A small segmentation model, trained from scratch: 19.2M parameters.
Rows from block 4 of a small segmentation model, named by matrix and row number. Rows with one number within an expert belong to one neuron, the router's apart. Each number is 500 + 40 x the weight over its row's rms, rounded and kept within 0 to 999. All counts start at 0. Numbers have three digits each.
After each expert's rows are labels from the 100 images, of 14976, where the router gives the expert most weight on average: "strongest on" is what is common among them. Only what is clearly more common there than usual is listed. The data: simulated fluorescence microscopy of cells. In brackets: how many of the 100.
# router: router (model.blocks.4.mlp.router.weight, 8x192), inputs 0-95
# up: expert up (model.blocks.4.mlp.up, 8x192x192), inputs 0-95
# down: expert down (model.blocks.4.mlp.down, 8x192x192, transposed), outputs 0-95

# expert 6
router.6:477537455502536457433522530557487545516466512450520538423497500484529436462495437512514462497553555504468476530496506462455535546468495498481513510483484537461515518490465461553487531463468473459471484557534502469514457525479471493537564549522464495538510442473449540441473466528479501551
up.0:430508470525500457491501562520569480496394488503546495604493500546646494558550445509512635486498538503408566494547533499444466424506500515501553494496472500501515451509508417478500490464401506481505410561488490501571563478484488470561516508555516545520469525491412525493462470476502459501
down.0:448497543500520502497533500498498496449404541498522496500608532459499523458528561500499511493471505515511500491500542412419555491513475465498472536569571500433459526508436562460468547502491508500493528517521555468532492500472552496500436508501486500498497450442487504518477609502452500501
up.1:556474507441541550500531516496465500582505517510528514466520477432457488503498520527514437469497491509551460591610507487500516551446429550531431517436493464594499472470505491529466574490552557494495499490526502499468436532545426473488462461462599477488532496464438510552528494543432499447
down.1:492535519465454452515467504507577491397441478535485507537491497470524580502512442503538487481505570520467503505499466534549417532517519487449491521504458492522477536458559499549554422488496485517501490503454490492504579484500500586478500433499482545575476470466560433457459490469531508503
up.2:502475505557510501497493416524562471497500500545502529565524490484523547489456498516560502502487521500485496474488520477500471499564496461478633497492501501541486542500501436500510494426499439512490398449498505453558565586518522560500560540527529539495496435463501433500408440514511518550
down.2:467500502447546489465505490497437456542399570494478459463505503504503454500501524479462555459512393533505494445473489519496505494499508424506381545588423495482535468512498551537508499517466499538467536500523500517529464505484503446520544498471496509410568596453506535499529536519513414361
up.3:498524497504500499495419461553529476489529468525502505497501500500473548457510407402501423509504512574453498503499448498498501499362489573498518526526500494495468557455566537491523502579571496498500492501507545359591613501555541499463531410537405462480524572499448429499440485500499497510
down.3:479533437465507500499433457496497501499493501500546423483488500529538498500575509562431521476549498535492499494490477500509427566473451469614435469501466500541476422561547517469511494462520501497499543433514511502463470498576501445515531471509506505508446434469451502500457493492505498449
up.4:517529513500481566552448480469561427506513523513525571513482472502491517501441511529471503419460469457532526453546484508592520454571500428535570499491519477534399500501634502447544440499537500601553505481500489505505549459516483520486483475507546525499497528528473490514508513489508536495
down.4:570491461499540477436544483526568458475457486512506501518495489489557524501459493490499460481484498500493491497545483531540494518580506487657473514498508498525499504493570465493515541563606598549464451453500498441488496429545462486501503499507514505553523432577499447453521505504362544524
up.5:469470486476513450503496506412524459512447457571495509534577574500507532540500432583480401543531470504506482571529529478505468475417497494524501493497495465503530474507537540518467519418477506464494501495478499488525503497500508480524567479471504513561537497500467494500471434544502511456
down.5:468526572516552472493500506514458496415503567510466450490485487474448503473504483517534542484500564509518541590470485500478476537549490500491457569495529470509502559499359551453501443520505495504483440536519524493599521449429470499489500505495498463460493442487493426602513541503457536589
up.6:533523511466547506495482484515507529488480516426466482502471443445558483462510533545495520488438494480565496434520554508501552493496543487526448513494491499508441494489493478489531499499526601505502511481516485517489435515509548517555491472532473562437487442481497368502501531495507453455
down.6:439468511481464516492500432506536552511499511562494528551467508421592493497476492509501483468481589494447384497458481537595418507566472511486552460557520478563501473543540471615539451431570492521452488490443426501494468498476477549536513471451480469481509515422487491465485514479529484500
strongest on: few cells (100); cells: one or two (100); long thin cells (96)

# expert 2
router.2:478448564504535460453519501454484457561480522502547489471427530434565543448453474554523530515568538429540499556465544517536531497508504499461481434488520512542573472468457488465588531487540450477482522487452530523512510519522563541511574519489527464479436483505462448565495558426492527507
up.0:489432503483497516574526506430584482505533527486545488480478492498449515529533500530552514505509499595499528477516542496497508448486574542492595490519416466495526471447521521519553503518570519513480497422504475497469539518475484591509534544519458505407525493400550559528469444447495508539
down.0:527512446431514506487514477490515575442511485486479512517528494533514472497495607504478450483471497565500568424539490564527519435462510457502530487517515484454478507486567453466424505543471522434574501539481476470531454499506528458459452424565513522559501474556529499454524443643544475472
up.1:475496488531528500431507565455512465492472514503434479509470438508611508473457508479496506493437510391518496442509486501420479520453522469537462475518508502487485484530477465515450503511473491430466506514510494602494502473496598481516510500486510492515470483534409400475500495528535411476
down.1:518476483512496517511507458477563536546500459519402520483493569492451417488517451494475473531501521546465511575495590540516539526546509489498575490535487528551580450545513553487500539518507535469456525487496488515520552478496474515460558478491501525535473493523504607525495503476499414509
up.2:584472503473480499457503497449514491503549496435455479499474512473584625502497544474500513497521495433501495529476598492491491490557467471561495520417523508500501509492450512485555507537517563465477495470484442536574493531461490453493447486475544586507555507537500507591547511502515474478
down.2:394466501584500497463525507487449502513512477503447517405585516470518529534496577490447497502522502528586493519447571489449488505465519506469503450441494512540506490451460488468460509526505545486491527524507525487461523495490581452491556455492508503543543496551621489484508426517479488521
up.3:501500498499437502541502509431579395540494506543501512496456416487563642496499436577500496474498503465511482506488500492454426495552479501505534383499515501504488495520475530503516500502552477511539528345499453485459525532544511498484494504509489503479479532494443509508501544501492556469
down.3:496477477396495523496519500501566506510425505506489481473502556592475484404580509507501479501474484554460415518502560515502451472494477499531548530552506502497500583524525554447407466545511505397512508503514540500515505485559449549502465500527457474521451463515535502529523488483496495501
up.4:503506517466463489519474500498528416466537461439512577493413522492591500491469543518539434506497542502472478494485517483526506496497499461519502515484584491533498507498508564535562494536490488446507501422571485499486511512495616548538511482447409588534504442512501516503448512500539529494
down.4:466463474455559510500506460491466558503426434509465493490489474540518499496529503502446413501478482455531430505502567479497504495454521458524504500574498602464463500513482573451452500468558503505507516513508546507529483463502491434497532409493541467605540479552534492564525472514481538502
up.5:470449571503494461495484496466569469475527555540546507506434476490432504574504503531588508589465500567486514506496482504505509485515567527495575461535446459487519488443516508501528497488470461582509516393504497497507530484487548535489608518500473495469500515450528536513510486449508479512
down.5:535515475485465510494490543456495547458506516472495516520535513518500503522523612542469457488413511571455557371569505584504488406469542468456545456482501463447506507472522469485491465498500510448526518519437483436520442432503580463466509502524499516540539511504516486488488424548579498491
up.6:533501501541524478494498586482451569478537514503516492506496459522531433500498506555456503524496553468462490426478526474499331508492520453523494429502502510533513482515479502497509506515497488491488499494499493509519503534492537566551462552519558418528459454534428392523529547499460461481
down.6:521501434478507459431494490478520505451467496526447499522466531488484496453514510525495480514491540546484506563470453440500573487488467522537545520501536507520513495522488522427457489562439480486512476506501516494554562482476480553491556478509516585485509501503477610418506500477517492499
strongest on: crowded (78); cells: ten or more (78); fragmented nuclei (74); magenta stain (56)

# expert 3
router.3:509526411460516509438461513533558477541538478503461415542506540475532511457508458470475474495476554476484526473489486544502408533507450471518511460492493487498433522550511414559412489554464551498497461544461477459568509492526444423507465474513446483550511505541515497502523537558584480539
up.0:523520501501530472540503479507486498528503499384484503530497513557507504520500538477534502534506452516507508576517512505500505498550499524503421499517429513417500486484513501499484505497612531496421503485417497550484485632479526538505470501469584492398498474510496550524535539498467423500
down.0:434407519508550472521474488543518524457426493544519497563508485445375420488497444500481532547535518527515495522497484499556467500498508445559484503420440493507523502548503473469438507512459480542502520496429494498545444492513554506499531467499464501574502451536518505495502510530514398521
up.1:501507473481509482489472541570472565522508412501523433478507500467497448424470512499512486423467467469481489597523562495461449556513488538497481521477530440492500512580493499531504499455638501566425499576476387498526520504469471452518496500433465496518428485495528438578494566496499470569
down.1:505495496514454516426462537493482430504555554527469508598517471560490493494496518499504489505491507472419512504549419504504585466504475488515454584464556585513494532485520506432511434505516511471631534491534501543573545474533484459519497481506538552532579527511584538508503494404432495464
up.2:539451586435499513523514495460489483465551500538470500471502496518504550548479566504528483504488482612479521509487497499468610503503461542517539477436473502587463528484487518415601494534426539500492492468577500474465558463439421535414493539452529548451568559383522513464486489363497491504
down.2:508524424531550452513498538527477513455464469488556440501502512497471381504482448481471484511509473489501480488466454533528352506503509490477471498516501470439485513501540483526428574493552473541506506528461478521481486514535616429526533498493462428522475407506478545572522501545497460523
up.3:509488460521512494500483534569443600535508440489496594513504499507486502473500490507492592407560470538505491453445458516539549437496502497499492485478480508590488528558494495441522505510566556411500442499560517500497547498512414487483456475493502487486369497519497482488457477463547495508
down.3:397424459548507503551477547494499462424493401508498500474543500500540570499501505453491412501469497407517499496540535499530437476542477498550447491504416454521523526627454565500547562501598599526469496510498536501544496495497599460546500496541537492513487526513539590513500499518569498507
up.4:589534524483493497547508501444526456546459537500530534547484512486477509526494549490515526526508506498504564558485499499500507511561496527512502490510320464577505499498465500359533440564536502512499494482468508462495534523443516536505549525488569452489519509487454576493441521427480519436
down.4:419539591458538465501572503489480440470495502453477491567514477523412490493484417503476482516511474500532548500474456487529424512463505500443428510501576474501462506594497527513446444544464462539514507469500473539496479512473595449503498508443510475526504489568462434505506548521501489518
up.5:508480547523453481589500512494504491525494582476569585553498523564537504591501505535405580456518497505500492466535459536509529492498543550467477469498501418492427514457480491500499481493466537500500505466496525541443497500486509549494546525505487475486508516504484554522501514468482441468
down.5:470483519493470410556505463469538533451504450544494491481499487511437455483492472488457489479584506491547485591468440445522557528492472495488506463497552524540579517495492516492458502514506470535566508521569519530435491579555577530462482499494572499383533500443523420439474504542490556511
up.6:431583466497506481467477538535490567505512499520500462508480510542514446491471504484393374501461488495420435456512563506500436490516506501489489474517520493419516466393511455563491508484544494497501479550431489501497479517503507498501448484483508493500460510501552501501585547568500413494
down.6:575438484519544521531501488581496530501545535413493486477519449496505539488512413501509469493496509479474484432517485537528520472495469460476500491439495515482462543480509506520587503500509490431499497506470565451497505499501437541522505493537462414659478536497492484457492507506630572504
strongest on: crowded (100); cells: ten or more (100); long thin cells (82)

# expert 5
router.5:517541482531540472547469596539437489503472538538554514559550506542479495592545494542538504478493450579485528435533462555536442482470520546464457510428481410443443539479549486490475491490575528555521535451520512464511518494496484528497487505446498487515519504467502498601551519469469480493
up.0:500496509520420501563509444527510501521508507477486533470463438454495495501456481465479558489517495486512567531505473457519510520519481538518520520619538468458470467508499596479477500529398455484496523474513518585487505489488515524520520501531516481481450602577541576517457535501526460499
down.0:478499630498568492596481500478499520461423513469486496493559552490494519548530477486464504578441547499596509495508518523513501499504490497537511494542500501507527529551503471494451506507510504495507508500491519499494442573520554509540510509497393482436479479558443428483487504489436500436
up.1:525505549508434453498481489465488410495502520504498587499497504428464548501506495491513464597501507461490564590503526477437503502548445508605460494497464538486494500495495456490451498543553499518465499502438507481425510500416503500507475488502500502514476613496544503499570497487499536506
down.1:552513475469531520519492446505554503515471578559538506517565499493502502473476437505492557545542438504588468524519514539502447495451444425440462533552502476497532508522497563518490489500475500518524505485488522548485493439539477478488522472496525498454472476493499424499499514493470502476
up.2:426596499499455463499501515457500420493524484546473504502484576631549507535520549495418450488499477400494508473530473506484547472485508551513499493438416438480458492421493516488495535502524517501525556502482503456517519501463543548496516484547484501490606522465516490492527466534539550529
down.2:566500526450483482496467481515448520444501532496495537551432502465501518396477428501501540546609472490504483514422492485580448525543507463521498472487468510542472503543500472503536432555453526515457469463558540545487558471446497551537481497511580506506514499454454491424510547471519511510
up.3:499553640490502447477498498424500473508495550493539484496457515526531602494473517508508502534469478504498500490488497482503553492426502512497501396526464486530421543512532498494538499504507539503517525498505508389488536490503426593465447525519467501577584555415517524531490497455522571479
down.3:561503442508496506474556489487502471517587494512489496490463468473486491428514414526482523505552528455420419567465458497460490542489394483503523504507453482470646479526550497541506421575508475483493409489494492500533553554549497493585490444533595478494498482472428495496533499445488486546
up.4:441449477498475543455506497510395514515530482493526471476524526430547442555510509439429488539494556583437486555488511482490464559420501489503499489566524492514536495466425493504466455500455501488489463551559493522442489511431501491558534505527501486513507459514500596485511482478525425564
down.4:513448504517509530506499519482512449523486595446506559492495593562510542502431632473526545459514505522555555488500507581546512524460523538496496493443489450465366573524516513473476516478505480493504546481520480504495461526484455510495549574460431504517452484533524473500492444491533467457
up.5:517509495463497490388502496481508461473512494499469498464483528529511519513502569450541503604509460505454446472467457511451537532521458470523484461495466570500493502553454515504465545523456450468463488510602452490505497490470483458490505510402460544547565472540550509460505413417508467470
down.5:489444473505494555486497430493509481449520499495507466519502532571470520505481525547532505474575523417494479441560503489504528488498576489545487554531470495482538551453546491503448440499497467449516484527576494564545466407504446541512485463505533522443546439487516499357532489452480544512
up.6:491568446510495514500454502448516452395500521498520578459497523496504520500499506472485502529395498420465544499507654505424402505584490508531474502574424508495480487475476476544499547499513493472480490486454509450546500546493483499589503502555518500507499541478497511509593521522551473519
down.6:474482503501528486569563467498493472559474462509464591523491497546560500549490416470505506506525513525503505516502495485589523498506502479496468503501499516411510537511515534495417507510494467502458503501562519581502488488515557469498511476434534505505440385530577413528499502503497419482
strongest on: membrane rim (100); crowded (100); cells: ten or more (100)

# expert 7
router.7:579483534461520509485528508437502477485475523453441559482433487521456524487467611503499450530482474432511513552507474482541620518537509511608522464578458519531461465469535560447556518469509489510472540483444469513475495522527537511450499440531515536415516532506462503469531480489471520462
up.0:538509545485499521499481490508523496526541522499438538475497504486514507474492432476505550500482544427468577549440551424513452563586487500515469508520471509479557490537480502542490527527454462501471443483470484503496557467499498527552511469484518504542449492506489398519500489501485465473
down.0:387469487489526503522560490480505538451474506513554490497510594520494488421530528517501469533486506687500555430514582534481437446506535530528475473425489477505438525465499530478496500468542471516471441531482523483439475465453472500500550507489503499496521532439503551482444451525568507521
up.1:497485468482485420509500449511498484510484499607424496400575497399506545466575443500501558549493524469490549502493503487445488496580472508453554471578524527478533472499465478489512504428465523508496475527438528497508515498484516481551548514508419506505454523473502483510490465453576497476
down.1:483490529460535496496506491480500573524498505549565536501501538461502495539507503517466524486534507574484523499530476523514479509504535520528520487479505503548406478523502556423498468407478515464456498505440458536430495506467501520493505538405545494496492470457467493486480496503512444474
up.2:461478569533539474485503540447478557503499485542501528533526497486504444504538508475531467627489517493456487476499519456500500501563494498424479408565496564509513464471473493550447500506512380490521461496500507493495487496410551470493561509512491556561500479538517525454499485502542531497
down.2:507494464486482493453473542489579495467515538557576479518421499504576555588446476503506582493479436575494464492527498514554469454470498498479529581469540404526506495517513642511503460519506577491507547495472495486511500493471507539530485492557529501378517511386488456510497552486492484499
up.3:486565499517495524473522473480499489482516448471483474455467579457427522446474557436487383511493479498510555523491549465435504501548503502502496497510531483500566546488507515484554493508511500484488488492474485515445508514496498508504423507458496513501657570403549583484514523518514523505
down.3:526515443497501479468488531508448514519528476505500475602564495505526519501539489490519504486528512486445455512510465494524482480506501487503482500512526500489536426471536558516440518478439486501488495497501495557611417414498558492529501455581518503497508461544524482480503509500496452502
up.4:516471512457490502471492505499512466512607505581450417466477523446492527474496451512515536476495528511493518571483459439508482503545483476505514433506456481513564493526481488500506501505452546478497489465518534478521555480498490512501513552519523511499477584427491469463454489448510453529
down.4:487492485446529501568503507472480625472487493540581497538495505493512433524601511504503502498522492606491547475513533505500461489569532508414517502485499511475484490436448494520494444461593488496511519514490509523419484470471503482507522493511478433583486390430560493542435520565481547483
up.5:517464431497444500500500476509498500504395428503581501596532447535509481500489510419497493486499500493426502477494512536500498501465417485484485552468501557498501502487558499503504490448536569579500500500498500500519497479504540547470496500514521500549538500499577567518495498451585487464
down.5:500490558500539501405460525515504535381490500492500595517593494500356517500495498484513537466516499444556482500486500528541543492463501498502496498505498461530501562491504481502386500503496519500500501499500533504546501586577383502541490519499507500499457545506500483472511490520500470494
up.6:484430448499500494547500501517447510487475500409486509496523501536499533500499500588499396503499533489469461405500502456491503499529472525502432474473522544617539483550500474555463508507501502521490488436451532491504499556493507400500536497515537453525500570479492507502475514310436501524
down.6:461488527499498501472536593500484443499517502502497504497526567494509491501584452475507524494599485542437499495533512424519498499460494453435603491551442446466577516506553403527514423481571487492496502578573499485533540499403504493552482457508530493527496493558506529525479475506502436471
strongest on: crowded (98); cells: ten or more (98); out of focus (71); smooth cytoplasm (58)

# expert 0
router.0:505468563509412488542529457435589483455513545527480530429450468498507489488503549491505446525453499516446513467505534471457549465509494548530576450426456509519541518462523530500551490534431511500521508495545533407449578467462537540514543551534492518499542576473565526462449467510509466507
up.0:500572519503501500460483533525506574459504424460421519622509490462438477501504452538445502513443516437490499508500561489415496491478471422547473501479532495500514457499495444502504488482549461465494572568500499550588520502493528497538474514503494487492499570467471493499505527508502485500
down.0:535500512486503446586438500495547550502571504527517426496495541543503533523496500499486561441481436553558498510526488538480394546509490459521541518485552449498508530529600568498482546560480566514509496492499524484487470561496507488517506581480507516431490401477419510508542495477480501446
up.1:527587478502503505504501457378495502448513446496513501574474510502463495449457510495603459499486487516505580543495560512508530499501551500500439508500499502502470514496529533537574448512470558504509506437548560492488519501513430562522451510480516477514553529488499526500508527423489544472
down.1:499491507501466499501531527496481566476487495601501485543503555463507444504498465471493491469564510488500486489499447427476510477461537497377503530608506513498639504492528541510498563520384480546512449485495500528463510551492514504488495519506495460468497459533513466441517546408445570520
up.2:560484385520459441564436477519504468479389519439506514560568522571506582500448462506500566534502655495483465467572447525518476574500420504467500502526513522428545494503483585511483520507523499470581514552492453515540505435502556489464498527501491506540506499547490518544495465437504495501
down.2:600508501562531501499542519392500499556445538482513498454493517341504444530566517443493432506500411504520501501504499563463501490472486488503502483501529498507553496538465453502460419501500420500500515504455501460441515517511501485524502485501488501543500501525503539499440497503495504500
up.3:504516631507508467473529477510448340442554508545520453479491548478485533509488498495524525466501514582528515464499435435487530541491491520485500470458527493493498518526413474528467540649477469470440464469515503497481505505476513495497642534508501520522500451453514545514512483510449494511
down.3:498495487600504469487543491648512517502508510535531509505519382528558473448549397481567517437510510493433451506468485496489358556540551520523500516503510485495473507471501470530506501556525513509489421493496501489512548505434440505512504501536510487524544564520519499522510568531502512504
up.4:475476408513503497455501564478495506500535586500478480499521419527501498473491460500478501430501499532490494441505518497556488501572501529497451425482506450460485585500491517533499500524459486555499430508492473517580498500499441423409470485558456499535498540500464427500590503520498457507
down.4:503495508518574546515505529563502498519503539534527484501506471541667518475520485490526508501517537537501498494500501458500407483500512519554500497497519471588496500358499482476537523477503466547503602481462501497422515483510512501447500473502531501455500495437538510496485435522464486471
up.5:584550497438540450503496526520524468505544533526433502557527480509498517506501383575509552431494448503502486508525397550518459500391414496509433464480519471502371511584506487454523484506462520529489510504533498507570522501503432482485492500482517504502454535506485506517502485377502501470
down.5:535468517478539502498458582537507565513500485487504441531493502481465486516400424534465575506486510473520475470498462574565413458533502421440463490491527423498536494526562494509416499460536463547526503502457466528422468510532549458520451500424452407528462449497441472517569543550503444492
up.6:538500521542490503470496477516494551502497565476495656496380492415506506491497499496544493509516522427535534459493566636513513536512439451512508506554535484552460505534530522500501500495554477498474520505506472510504506546530491467564499501501498499456478504543423493478549536426476581521
down.6:494517471437440458469445534490469481483489497444395483504502521528527511571502468505555492485472450501546532493503455492500514491507459481511483515505522536482539569534447490493492491523409513399481514499529465506513380481501499404498510527490490601464520531517490498508522478517515498485
strongest on: ring around the nucleus (100); crowded (78); cells: ten or more (78); dim (64)

# expert 1
router.1:504457497504489571469501461564432571490525446527508462501500449539492428503549499554411544447518491498475488455489464442514478512553521452549520529519562482485505465517490557501498485563498438433447507461550435561494509466539548486500433450481554536541447421520509492472522550498461474496
up.0:566504509516487551532518539486602518481498505577440430497514379475463456537502469505430518468468450541503560467527502497525433484499490496499532426499546480502500539553500509484566424507429498502502482393551519526482598504401505533500518572513547474522496474532527469516489574510509448459
down.0:473536420454448493558528497489458425533525495492484587528473550505473515435500389509537479508629494574493535538495430498499505478502547517506512519606498508535480470475489559490434521499412501449500503503506497526513453500500484540487480511516530532495504502478512561441510588424534515508
up.1:478499501573533489505499524514506484506540506518554544467499493458563565530516494484610482568470574512500490501502526468556461525401477576508496498496493491505497485511505401566504521430487583520488496505522485423509495500504422475504503493519469530370507491631493499429533492467499513579
down.1:591421470520373468503497459497500492512511556472478496502513528511502505501502565500487453493524502456476497497482456459410523492500502526485500590460498545505504448490500396474541531449528518499578473511521564520472455538539558550489496614493538513507545494475469555445481406458505456490
up.2:599477488500468514517488420454607527500485550484530468473439512470530503500440529500497450533501458612543533487509533586502491487497512466539551514469569405540493456526582503502532460486502497575505506457504541512506500492592532453484510499476503482600492524531540513529499514501535570471
down.2:500511502511515495459601538537507514491513500509491486664499491577487570442564491463446589504474520473464434473434492496474451537457510490531475374498483505502518500506493505446468585507498473503456526493500539581481544500501484487589499527500500533497460434494488490498515515499534503496
up.3:541460513499467491441501525561500497513517514528505458521517568503507534522512533533460507467507426615509519502511517532524568492440427523496494511344523453533493498522508495414491468496517521515546499495535492511438514440450482539469448523482419522521490495493505565514490440517531489535
down.3:473479540539538503508494490506486544508540483540519493482492466553490503506450529529478594502486497455471541500449501473487492571500507468509504544500476502554517455520423511486507463599464509480464464442500445498495457481478553491531521497514591472512463457555512398560499521485486443505
up.4:580586534524500509494500495492534396465484500533465375478527499515488555495502515507523475439481494510536528489469469512497532506496483510482462541381574464492381533519498500408560481548500478547527517499500551555518530487491543520493466506479434484497519542492512494535494517518501531477
down.4:533492466492480456507485489559523498526474575475507524516532518555551460463447503534533504485545478492462474500515498473502364494494636529524480521571491491524514496428487448515452510513507528470484489500440446489501452474488486529572510486426508526500553507498480516519507486498499481514
up.5:467500492496538422521484553542533516412481574528501459516491510464452430517562493531505503463503491582578462451520490445500537497545499579503583520530526420494549509506560573520494526483485458500525490464509466492503476464526544437500498536570451426544600548500455514501555406497564538486
down.5:502582507431510609541505499483490471502613457407492518556498438565466495480515413500458559534475573480463472446496480428475499499509489452506540514564477525586567502498492479501544487504508502484502500500478505532519507478557502515513446478503590541491467477504564533526501592509520627497
up.6:505491502500519489393509585501499500498570518484528458402626519499475534499507505499454429506513526510457495497537455491493410509500453429502496458488498503513531457502489560511500568475451502506480498508559458481506531513489497484503497503465561500577505470506493512524521517498494358502
down.6:514516481493495536509497404507570516489443494450523540504499482486517438552463499536525428485470499498501501448504526559538513496510558497498500497496579501478455476527526525498437500459418523479519517487528520474460466550521496509464495483430473433445510527512434495458506498519606588449
strongest on: crowded (100); cells: ten or more (100); out of focus (62); membrane rim (51)

# expert 4
router.4:401507481513549517497534432504513539451451517486437484501569489537432495527530542435427493539536441560520548529554551532466546466519513472499431563465478475459497560495487553471536503450453516516514502533553545555436444515501426474453447449482528501470493491508507532432514500471522547486
up.0:446506521496507510535492537574468514462483525462498491475526503542371376601507545515498514511507445530500557494500424523508486515497522535493523518493520349500436500495505502520482449511520499534504566527490471439545428492499495484503503504522531504502507556494485497466488486490524462525
down.0:579470438521504472453534489586533533559511434491485519516529487469475466482515493478520500536503572515483472588485470566541443501540500463460547565530494495501497527596500595369443497467501506542512488529486533522514630534503498512493501477582489521528521518487516539571510524462504501498
up.1:463477501545478509525524529501500502478503542504476441477487577466638443431561474482500490539506490473504487494504539471470500534506510495507504456595475497507556491514490497521515501541451511399482502548527503517465502544466502484566513527498468433416548491537489376514517545515485455539
down.1:440527479480484584521469520516458462587529505518508536524450497490550558546458494539504488397442506497495471508506516499502488533483484489534531513481549461483511479469500454524511488472505589494509500502440471477531511505488495484468522405514455525479429529481499481496592483537498497559
up.2:476504465523395601506496501494523492520500545498532514476571480581446497517451511498488533549535504536501537474488439546534498498500533505527493634471587388478451489487513509498482476512559490491511510447434500479538444528499514410477493546480473506552506446609482507568466506516503486449
down.2:584494466464526502500563513498547483503538506499435449501460512507495466498485498514506509488546453526496466540433464497480523502441496491526495491452482566515521505536498533462524594505532472559506527504618502508504582567523535484509449520467532517472514505421532553550507472469473564474
up.3:512509449443511453496533482495488478464539483573455488437494501550519504468497489455494431502480493466504452562498489488489360505448484452561472522469534611478503540534513508526429502520478538501498475555460499490503521508533577460511450527487541507542490574538489502505544541652476525490
down.3:505428542483495538506545504502442494579531554476514570537495559594486478493500534545517538472430492511564586461504524496493589494503488518467467493469469501530483507480494523490523488514517507465513526495426547522449456498521495546501489505508578459536492461402492456513426444466556492375
up.4:450498488459487527492538489490520508564500476495538512362436537446570495457488513461519514570580495571477406581500578434488552485498499517442487518572470472497548476510448527494557500500510451417473497507602472495455486539469434518523495579469523502424532431491514503559434491496422486469
down.4:484501501512436586516508542484495440539535549462563549527414467553536547487496530472497468400507412483514502498501570499500548476447420589521563526488521446509496492501499486510566492522519551464514563500571509585506477540503482534521448498512521501328526540456553513488495488534502538486
up.5:434567456429431481499482567468477483563563523490496539494502489412486568569495529494517541593499479457479499512522545446498516480521482522476482517505447508478526467456510503518500480486435516519485467440494444427463502549498377487492476555434526551517528481445520565488492497500500482533
down.5:493543497510469551566490486494488492498489502525490530585480516472509434495485427422476503455574475521501520482518558514501487475504416540503473517508587497524477518548507504494446435453478559500544545517477563544469419520462482554507471506572495450479519479623492523483490527590530511489
up.6:512503506453506494470496460504515499518506489495551500639471459571474499499499498500521620475519507518495502464496462585475392540477568496498528473533513454587462503550481519493468492506603472460499441498493502543442483493493516528512446490499542467493499500505479414494500546480505499407
down.6:517499499450520513459501478531516568431540469452490483444521537499471476471504534529543449483605516544491436591409476489439511503491508483502525491476467515394498542458512568491496544509472500502443499523538454476485533499539554495530555501496465532471518468466522509470500437433422502521
strongest on: crowded (100); cells: ten or more (100); fragmented nuclei (94); green stain (41)